Weights of a small image classifier: arch resnet, soap at rate 0.0049.
Rows from block 3, named by matrix and row number. Rows with one number belong to one channel. Each number is 128 + 32 x the weight over its row's rms, rounded and kept within 0 to 255. All counts start at 0. Numbers have three digits each. After the name is the row's rms in percent of the matrix's.
# convs0: first 3x3 conv (model.blocks.3.convs.0.weight, 80x80x3x3), inputs 48-63, a 3x3 kernel for each
# convs1: second 3x3 conv (model.blocks.3.convs.1.weight, 80x80x3x3, transposed), outputs 48-63, a 3x3 kernel for each
convs0.0 095:154135114124081133115080121140090119167146115096105117115145142140076128094111181092193069132131114155136060074152148125172112169119163106111114123091086108123142139153136175167129156181161130124162164186146106168188104060160152124112087152207122077093132110124149181159139121144109113114157125113136132126120128127089076094157089129152109097142051137100120148085144091161095086128121184112104125116136167195117165140128118124089071
convs1.0 103:133151100122116100095149111162158103160184114171220134121123173127155207146141157141162122101143139141024130132172175139154126121103141137131183153099096131123124039136138123143156147207207198173122137109067145137074103126112174118113105134129093167176136178176084127142090107097166155171106122152148087053116061077138094089088175110073135092082068069137155150143158151065106120114076180092068125114099082141114128150117144136173139
convs0.1 090:152128055114189184077069166131143157157131188068110088104176115111029138100105097148103141118051083113159110145089101137154149112101098140126164134047143152139143126139082138096138165132131102062117129094101092158139124141155124134106152142086152138144132131126065054095165163171117158129155144134121252042244170164152152182142085108114088129131102149062122153116094164145177098121122160112119154118149120101119128127109073130060084
convs1.1 091:119140097105115101171140145140125120085181104106128145105109145106210155117122119188131142174203152123159134152112142100092150132109083105147128029175109137139119075157101099140138151099163154148151160191123137146089128083093117121143137119113102174125138096181109118141112069112101101163145124119138104148102120124174071119150137124073092152086177111065108081098166152147083105165078142115144128110050107094104094105079077149122129
convs0.2 095:171156165105119141165152143139196122083115086121093090154100107147077096100054070150085121070243141070142152129136149124138113127174172104092091107106081147105152101145088039148125120179126110144097133091084155150141166145166195165146151128122131161171102122158111069134123128101227152124111152120157133121129093119143110125119109138104083153106103156140160098149171130157110111134129137155139173134136182152156152117233107132131085
convs1.2 104:152119116157117170108126162145166183137089139153096106075092109077110069097079077147124167122106153123182114093130099128114102098087119140173047099101129079102074133112095140103140177073126124100151170090123092117114165172160098109146074109101140113148171108126160149149160151143137138086096136227108122110119149124165136121183237196153213161124118128108118091048111113087111146099139164158099120121139132132114144148041155147180111
convs0.3 098:163145152196159126142135168155086117140137109074140085167163122131100139117186105150107156075127140131153082124155056114086169080176160149095096107043106098121173163081095078095105130102153084162154150252155093098166138110132180151166116128140064148152147129117094130073156128108079093113103167087097120141145107120101096103125126108082158108136186133138157142125115109146088149061095102167073139123111115122122104150071142107118104
convs1.3 095:092149127120116136134167099135112129137156107145157118132119150119200209147157211154107187111128146059123134127101160066131185152119142111193147156191136119138116105140039167157110177142071158170114156091135107093152170150123128118116150154109124074109175136095082134136164101137117128115138101129119124149087116107126130148170142181190152140199133130123103118128116120126114139143165114107084110113089112130062085122146063147128106
convs0.4 119:115165097177083099171118145129148128106151132094116132104171148177167081151074058140112112107112136152079110133119178184191078123079023124086112137175165188137140138043142117211230119127115140104160114109093144124074134126094090139186110147122155147118110123102153184124131083150082168184160167035128142138144135133133138148122115077132087112115116178122151148103152090125132157167148114139140092128082131143106140153081130083121155
convs1.4 091:153127105084125132115100133138139173107149189124120136149136127123124121095081125167176130198151104147122088097145151083083106125113142096131121079143133142127102139107151098151147158206147090125117122115118115150134111140147134172203138163153107130167154160193139117180176096113089161161163201129137128143153157151066130130096113140129144108145140112176130047192204180127162143132175160138125093080087101126132115108146121164126155
convs0.5 099:136138146117102182180131174161141131123119123081082098175147136137102130132161136122094119104116107131050021098111160115098122158112096138077136163092095175123181111127144086101169088062134092136151149149087100158133164062129138122032157170125098115117138102169134139132077093121095097121169189134120096111192087109186149102137152168094083082148130183101142124105143093109109162151108153118122120171105110157180124131132171082138121
convs1.5 112:087160129122171176110167157163124125106088105135131128181132123168177193048114158118089097098062108090085134138153154086171178122086144058152147127144168119114153115130059150151124138143069148136189149144175121117122149138155126157156066043090128154234092109167171112110151123145137167151108118089119153093062144141063055090135124127146123076098102088135195177131118141147082119174178078114152222109104115147091155132096114118056107
convs0.6 097:138153189128156114118178117138145098124153134124119099108094093164111160139131113139152202108155091152074115109094104106146107134136190108143174148069135144146153123115101105056160171060094125069055107131133149165089139134067084147167081153131092069141139118072145156093125133104083104109135075103128104194125082135111176138129140122093149116144119159060116156104125140139118137105111085150092080144217101139147130077154124108114086
convs1.6 105:178116122194077107115071056146097138166137111202147123151127109098165125168155158127116141184095173142103150158121111166167125147180125113090117130145069131095061143164112111177085120167066110106165138119132173093091143095139137150142125112105124137088088107097140146096143135105130122155142125111180128150198178155093160110127110111171072100155109134124105105131125128128084113141114186132196210039105134121100160104115112160105092
convs0.7 097:124141133150155153153077065190182091121178098118090079105089113115095171119100136128097161108152167157155167145111033104118159100095137092087135082028208117112177128150070121093096131117091115105085143223115064192181144165158152133178126128125103154119115143122193128179073136124061118155114099122120124051203133085168164131119120129167170131105106130162137173102134203127090131127082111128178159141151090090153094086186112147159103
convs1.7 098:160128121133112096096131111171170116153066133115092169102088108118116101131074100176139132129147184101144120137163125122133104165139065128089098149099088130127133162116100119127132106112153171144173198116153138131120180136144151099114167116118137186115144186218110134145192133135142106107163110076099111175148127161127153193174148097144040049155146144124119126128115140184100111111116122110123156088144168165127125154062099184109074
convs0.8 124:179117099055070105093199156138135125140107082092129164106062176186087123193148098118177132101143145126090131137120105155141067070129185078121106099081111112128138075092131128097173180134093114112114037096095163103168100136165124100166180147122162065191127078108118181107030139113106131139143091180164149092114126142144112108141080118152133101138165128152085089125126096086141124139188093123195131129133138190148163124103109058170126
convs1.8 097:175063147115117132118113081131143111107162199159110120121150152137190149099156179107116111148117135156096177153192137187198138160153137081083125113149048148127137152193120128152150141168153090193082147162148142110101149150132135169145148192145143069068140093061109117059093104116110110086117097124171191078196177183150146156151114108136148117092086114094077121092084176151126110117148189140117183194169153152147118088183159140099088
convs0.9 101:116124136105092082156176151172151093117137148105096138142200170147154188094117087085095146109085103116071078142157165088121163058076107112019137123101156167191093128149122145160131107134124097142212118101105142128074123122116135107069115109101125148138142122192129117127110149096087078123097123107159121100099077135184159146131094166130170095120152096073104119132082121143098151153179149112108107137144214083083110135092096107150139
convs1.9 100:074081122188143153148157174136125148161152111169138105144130179152154214125131218172159132131171166127092161123120133148106122168143142167139174119118172152156159139150174097113104120151116131127112136106152113191145142127108152085057132102104149131135132109037056122119098062125103135146158100158126131130127134163120119087118125215160182186123204146114107137114128114126067100134167168175183137111128180135101103080099098093170131
convs0.10 097:113163190108109168092114111075120129091140086058178094081091110079091103130108098137145086098145164105069124165159092130135110108090090116111068132156127107138123098153135098181147083165112148123180189103148171140071160156111141140110115159074138108164119058126091118127174170138131192135119156045099148077118131130149127133097098171149124128106173153099166142105150134084144136113154102143148177138112162094129095132162140126130123
convs1.10 099:101111131087064114091030110139064114095075122130098105150120083129107097167112108158151117169164138151132099113133131131093117120128126115121144121092171141154173145150126133132166157140161137113095157156112103144140130117160076150140105105099138138111109170118129151145105107072097097114120121144127101147102084120150116125118145116141155147129170173114076142124059069119119081139196173195199147137198094139121186119125193111179179
convs0.11 090:124116128086089106082145145113128106108104125131094096149136110084118142138177221141107114181155098163130090074182154159133156142172129129115108141216137130134109093160161154115154130111150154162116153178163118165143137155120116110127132169164109080102179176121163145138146105127080118055102092078085078144063071118139096123109145155123119127137057170100117097102104090141098135112138188150108129089104119194137134107149111158138098
convs1.11 113:128077119136096149146150133099125127128140095145118105109141121114093127096054078069150148094113183090138148101082122110153181130157172157123102105096127128141182108129156136152193102087140065097125125123142178158123110077147110102109123125105141134134087138174077149163132103150121101174143204112092093130088151172171168130181220153145178097014110100120090145114083176165144133131083105150100070159154104155082075120130179130160171
convs0.12 094:098090108152088086099105153138126125104136168114142097102157156129128081100061124102153177103079142176118136094122154130096108092128162129127089168137113102077119159146152087094197168088156148069146087112137141150092121136136150184241141189132117145189145071167119134121177180112132152078149144083080146125113094178112144199140037080112101137093142153110102166145154174119165151111105098151209121127171151069121147126102117131132105
convs1.12 094:113098114109147109085112096127105100084134112125141116082149117141111110114111160098111061145155122155162139051088088181163075141136190090187049169125112226140091116194117114147171170155138059088091122116094122123113127108104061116117175187132157131134097146038077074076125066151114084154137125128091129099123155134130148125099152089079121150122163157086086096095176135092155164175056115185039123098096101099122142103112158170176185
convs0.13 091:105134150113094086124155113135163122130107126106086104142134164129090116101098112158134155133111157143165113123137075074090127128114119196116122114154146104151123099161134112174147157115128125155164116151109123159167173190115148149177176138104125103148091104111100073132142089138090138155135147054176172101079156114166155160137120141106135118095118112076094104151134148091103106125122130112132150186129145088082135110093092115122144
convs1.13 087:109137141130115150105127116172128139117170140160120141123089092136143069119093119132079129121157081112131082126122128116118161162075143160141171097107170131139109112085064154115081191070097132156138168161103128106136127101088085134154116080125065102126136098055152110122140109126120106145119133062079145093127139162131136106158139166105129185101129102111132147127109114114098074155133127116094090158164140099138132137154114134139169
convs0.14 108:156105109173183122122177198147141133139137109091119173110173150202153152132110146066110153128186112150108173137114147145058095118154099135144130138167150108160106129085107169150148179138146090125050148172149118110137161094133154194179125109177135131114178255178138178094172131130157186117130082125103140078100159131096139096104133158073169154083127113118118105109132107113111137141098114154217178138089048147133149086056118137167110
convs1.14 093:142132151133116105086137127106102150125185101124180171105127134136128108127153173104117118157079126141113169175178110132220201104150171116094170077108167127098092156158121115104135146165122136106103114116105171095135144176132164145161185200132165200184130031153142156158189161134173074118122154133134091151154058148116155162144100132101152112133119088131145075094118116107116148152117105114057079158205178118092163122139143116140096
convs0.15 107:140080119131018137140114110140195133120083158116079146145109160141128112167146097166146133148130112130114135141080101144202118105162078150124128119071122158119143191098122114074123137158112152109144120129086118110099131148081150201114098118117095203147142108090092095124107061159127100111120147124117133095118122127133097134112119183154105145092132107152117096101146193129135102112076164163000089211106092062130122165152185135073170
convs1.15 097:113102132100100080086111083106121090126152166145091075180229240181219193108153078154145184169166153156115175155145149184106231171177155110119067120077109173076089111109100114117117139143092157114091160124150122103180063141150138137134150119122110070100161154144121126162151114137140154091106149129097107163127143110128091084109102138125156178119150124104092110051122113129147089134085093102106120103101114172189137131156123149158160
convs0.16 105:124140087110140155067100145130107118135187129121128122160122131086165166115121139060117165068180103114112155200138140133117107151151128110119123111118106088148139094142105168175117108125167047061102196188093189174167157146124184146132125150130134162071098102043090144146138092151147149135116156095145153096133159139155162164113089112082046100148149109157117098105157082126108129208206086113138153087154112101103118162122132169080096
convs1.16 103:109148113127122166132129181181142101148134092194165133124114099116090144122102082091165138179125189154137129118109130133183239097182128132132172088169149104142140139117143085108092133102116084117133126164111136168162112115161113121131169149159129166145145202193133101124158103122120129073144131108111140135122150166147135097139187195068162189068108110128156140180166122143134123136121133152198153163153124115170153099127129101115187
convs0.17 097:126130092122114114176167129105071127115139087134166178137159089124155146133097135117105152163104076171105129075140114166139141147085107092128117138149120108145148221152148217165169184139099146141171147122140149178157115182145093132149135144103171142165162126175169154128127127134096141134086107096124159138140096141138152117126111121107137101097074072135190086129157155118121090097122105150166170110134163116158146091129113139178158
convs1.17 111:102139177152139140162141154090106143158136161180136167114149160099084183116111166110107129158150126120137124079167153117111135080104160150141144117114152109090111118109030126098004170128000121103139143117132098120174093106183088112155159062145092109113114098125101147129155149127132117131142124114138179182118159145123074180089102186105104162112114130125098112100147134121099102078143147112098140165114137099133147146131144107094103
convs0.18 115:154121126131103079100110147165138107115112133082154104140116148149054151172159133154153130159050092128105154135147174138072123161112142117141115167147083085092136110149091106150194163115128140094118124095070108096146127125103110143214090084097164114144156088134110163168110116114130134128113085126108145121100176142142138080126106138143097167122109116172124080070223108144098083138052138106066073127107145101115169100036107110140118
convs1.18 090:020088160081040039085056088115110179115159124158156093122132102166154097161118173109161132126125093132093106132142136156148145151177147140136125127115125161099155176124133095160119141138150119123115151077117138093116133173165064121165154155133145136153078123110081083070110136081118084105146118140196142119124145128123106173119131194114163161105174184137171095190084147153143156089113105100135130060139105088042114147171099054124150
convs0.19 093:177117134171124107075098099102183108135061111132127154133082107151166105097129117114159056174106131080119123154165126214133129091104115185195170143153168143134176119129133153143210170054116118153142113153090105094119197173159168174115132115118118139151090156126102153144157175134134165124132137081091059144123100177097099149109103113133151129146154096114110103121094139108134166132101153101086103138104089167178090089113128094180160
convs1.19 095:122144124105100098093073068154067130151190153157124179139117121136093087152139107094101104079138112157096137127131152091116084099054135081153140094180224101175163100188140106143088101126133156160104121160111038054128101117122097146123117082099183123112155088078124105092129121140087127122157097146145166082107089052085114080138061093115156118123134146098114129112134144077129083153175119142107091123067038099074158117173187163138218
convs0.20 098:107137158204199093118140138124106139160213130128129140161164125104103178150144180179137097148162115085115138065113098168205079137137129111160160176084097094065092111128120111112116093095154157069118088092135059122145091089083107161158099145105090158159114097047127108073158143159120125058096073133084117111116085110141116077158069132089069143086208180170147210112113148149129143163207129151124073145124059126100161179151114122077143
convs1.20 096:098147171136110077150163141087187145058159158075128175146161112104131130185108078109104108089097137196136119104113112138108098131112146101101106086114082149117109131100096132123131127103188067067120118122140079123133113118137137125104191149100137124152160133088113117146126110097130051066100144145092115146133074111162108109107126157123177135099118081155101112182110096096177114141098138088157147200145148156186174159170134117148094
convs0.21 089:126090111189149167120138113125118134127166102073076125181136215141173222126181173124119125138133094129139130145086198151129111147131143142168096150155080113147218129071127103105079165112085120145123165141131147162118135142109111140156135122111129123090143135117131135113077106095120154085119095078133131109123102128114084112219106111105077066097083076128127116106080073089073127152146149120144167144129155128148116131140146146127115
convs1.21 124:162092109058050055053114123113107086082139141063134137070092121133147111103125101132090129089113110097119151138096146123124114111112110101140098153061129060065121092076177122153187089143183112076095025087102104113140138134150069131143118136169173162115118154159128135115125096119070134108108117132123129107019079159072097141077139155124153157171177101147110099092114106072063118107127120121112109145097137165107154114098149085093120
convs0.22 097:176077125117092112144115100113084145139177141115158111128102052077123128074120162151141156077082165114099098092143139159124111146102145143111114110135125147136130090085109100105111133117124146166152144078083105131109113143162127165184118134173086129084092056067183115114130118120095099085128143126102184075171109139127041178125124114149149115103143137141150092195140165079123167077065142072115184140115106105131148148154136144143143
convs1.22 087:137068122102166148074170119187152105150145105128202138125150113165181144139135126129143074094135108146088047126138114143141144157094104138093102087064095121124108120099087130087087191101113072062094133130089112104120158120105176147149111176140107212159101076123194113134105099140089141107104141136104137104103144078114122153083150106149132144133169159136153138141207173166171135105104099088108093081113131098093132106104081132145122
convs0.23 095:119168154140173144140160150135137137140196172130078150103126112104116115134180095119138146078183148116128100138140114051165189083096123117078121123137093107080103093143137094128137126058084148074057153177133146176148098145131143243202138192146088145122131126131127155128126137109128126029120099120130109125091129161070166123094151146142146123126115155128119081151195142113135137139129140131119119161127107142122127141137111135154096
convs1.23 091:175138072143150158130084137181201080115106136137149131104057161124112140082116091140191170118104149151122137136160163075091152143130120110143111123132105113095163169123021125142049169163096202149107143134160112134146146067164098079132113153142129133155105144184090121162095128149138096136101070101172138170122116118139106060167153113107108087076147179123155147155087142123115093078075113112163173109113134129155242166131111107093124
convs0.24 097:146157068136125092151099126100111162136159161095114134113080075121107084172152128177137142112175169139152072161155140167120202130132143172108110132133073165134094149115116138104118092126156107130154128144094151122131165135147136144112093113113098146186131118000128112161128144111096148181140087076109138079137145103098149113088117115156187127158158063082134152085140142107110160145175101118149163146126137110071147113110146141123164
convs1.24 097:133155174115120146133147141094088093127090075091134105169193189182228186113066125140095146177141176136162119132138119149194148170168168129136158177135152078153086090143133123133113159124135130140110129128096135124136111066162124134144098118145102138203162168132084177173128114107135131197190134160120101076088130135125094173135161118146118108110084096136133121109121075087091069114134119128175200143105139136106114128077103085096108
convs0.25 095:177085103170060084176067148124128120105181146133100109135108139092053133073116113125117141064146130169068148146146098111149051066157083103062097090004095136065128106156151107143130046049142117137109143141112136114092159129146199155138104152121091150099172150146138138125115096136097111052134097139142134161128172171108171177162119116101091154051125126106111099095080119089097108137150128176117167143101163106111121126116122109171174
convs1.25 092:084097106114126140120144139182168130107144188170126122120142088105109131148124103080172134179110169128119102150090126128084113121117127091109097102120120150101160068177175107114126157179095103113126096108147119097122182119147106112163054106158143114160108134107190189199105114065099126109101126124111159192124143159108138142122124141089154140158117130135210138154127108171066074097151144161121053176148024089100126100097086147139125
convs0.26 099:122170175183178130115124125165114164126123110138113173167119110125143122122140139112131166103115149103045125119078071101124151117153170148180137089077117117243204093106152078079136105097118136157144159149077126141084105172162165117128088142106091132182102092107133097171170156121100080084055107150195134150155107166140096128101076169097116167043123163132131163108122124123157102184151158154084124161047102132106121085108189110188133
convs1.26 099:160133111172104091168146122108144096109074126054151155108093118115122108077149092134149156144122127067154134133129083093122089153170110207176143204165102132152131097139201127114148116124142098102136108099105162153111100117116135109122133135159158116074160177110114113130159123211149149153080085062085079081066138064130157102160159173206180096133145106124113155154133124141103124249198091170136104131130050177132114131138149151102102
convs0.74 093:118137155080115130136083134154138073058101110133141112073121124135100103104162120116105155141167123112189108159111140149120100130123074146167143130131143125163101111134062097157151105151148080119054090095085126151092160161073110130107118103152118173135097146132156117116139088135126180104146119086111194151071135125153119145120124184103088094144139156130110105096096170131095077107153150182162217193133186159150148108133112102089120
convs1.74 098:112133114116091095112086093120078148113151179144160185132164172117149112199160152125081107120056130077074118091143131103109131141125131139100107129142145148133130137052131134091108123085084140146143131114193169089138116144120111114153068059150146123125118146149123128152155100083147119101161186147132141085144126109130155181111153134117113140064060123120095048164130099158120114104095080108209156165133153164126080120131146145097097
convs0.75 099:175129128097082112148150142183155177169135092155117142073064095118191155200198173172132165131114148123113138112117152100102132142115134171112080105076180140184118143095134093113130112137179150130126127124125194158141158155146174136118116088098126115128111083086134110142148203057095064124046144171090109098082048080139121116114078176155191114126128119131112097150112076156164158101147131146188115164125109074108070069084100143105164
convs1.75 101:111125135179186214162136099105128140104117132186167131106133132150132191157209124180170088154136123147128097150116084130105119098098101126072070088107078114112073140152082140138153116161101150188122084135136094110118124101137166153155133136115117127112150052071153110143085138162161161141149134174099065141099141162083131122127130063114081144140172174119104108147165139133157213171104163085133245096151201144087134105120119095101063
convs0.76 096:105089136110130096107124161101089118119146134187115077120175120142185107124138110151143123104088102170093128105141136158141159067160137127136135125135114165174128103124117127116112149108054113145084109177104082153151080101165099152183080123168106110067127161099163118073071125117136123176114076111124118133133121099123196135144184142172255043174149150156061090129078131115096179110082148064138091137161070093108134105114148130117121
convs1.76 108:128108109121114095084115153073126114116077098138121070129102100150077071148118078089160103082178179114161151098099135132059115090092105109057061165093074104098122099150131102162144092107158144103113124133169081096071147110138120128101114107102077147117089103147093113145103172217044072139092162210129122103159131147168139167078140085202155062130131123073095102122087074110183114157154130134187174085155182090122162098100128145107200
convs0.77 092:131155142112110077160113106092090158101129134089101152092107096131092113120156107128154172121162110090211135100106170116102106139090078097158109094142127096129163145155105133188121093137089132085034110148115106132193150074132149191145094062120133119121110085077116140136095105120198160164144149122106154133091073137125090179111065161130120148106148151116097094105109116114156101085086085152169142123159106146141170143111084153112145
convs1.77 096:079097095112107156078081207129140146172129096116160119147101101115103093136130100113131184151128182134154202150143128118105139118134098110119126124095136067128155168134098134091106091083071098115178063101088111067102098148130075080119093122118136139138180156089190097117148160217096161171141155168073145132118112095104080086177103108111162134064168131126066170125107138119142092164129104135098118171047138128150130201146117089171102
convs0.78 105:126088131094156114084131100142088080136116155129126137063196128121076136199101072119130191111070133090120157106075143104049126139081150108109121194115110148143112131129159196111094157142142134174107114182168117130196134156137149175154111109070117106124110125069139102144103158088169130096084084168115042094146127097135128146088118132087178149139151138118190159118065104219132071125118106101217191091143118126213143113150102130089120
convs1.78 097:147082117147060112113089138134116060099128117169090140101107097062115134124043201091125128111144153078136115099133146139137115063129140102146150146157127141151134163111109142095073113132122121102079137165119148181156156145135113112098114129118128117111118104083117114155068168081134187089178150134119140096132093078104131121165206166164152203173176141155138100181220149158154109196124185166048156154160128097146160197167173180110112
convs0.79 093:129165139098166140100159140157174112092137103160094147093157091071078183109137126128164086153129134122100160125137163116193138102142101126119117159168096109099159150187191170131141150132102132089102111194131119148152091180199098217168115086174143151081100075065133110105173093125148182129154086144113110119082163186100150105125124128153072176121127120153148067134130141105154085157133115179170115220138102127126114112102128114130094
convs1.79 098:152115085128126079182130093111124115138139154072116208107089075121152141153101099148120135161117110157126095119050208166109159143147145115151141158130115203128123138158122155153089136150133129172164186123146155147078159172158132092106087128141167187147132193126140156144120191142117070109125154145210139114161084078158124149159098124132199069163183137149103083139147073143116109138099112147093119109193139163111107159100071188160074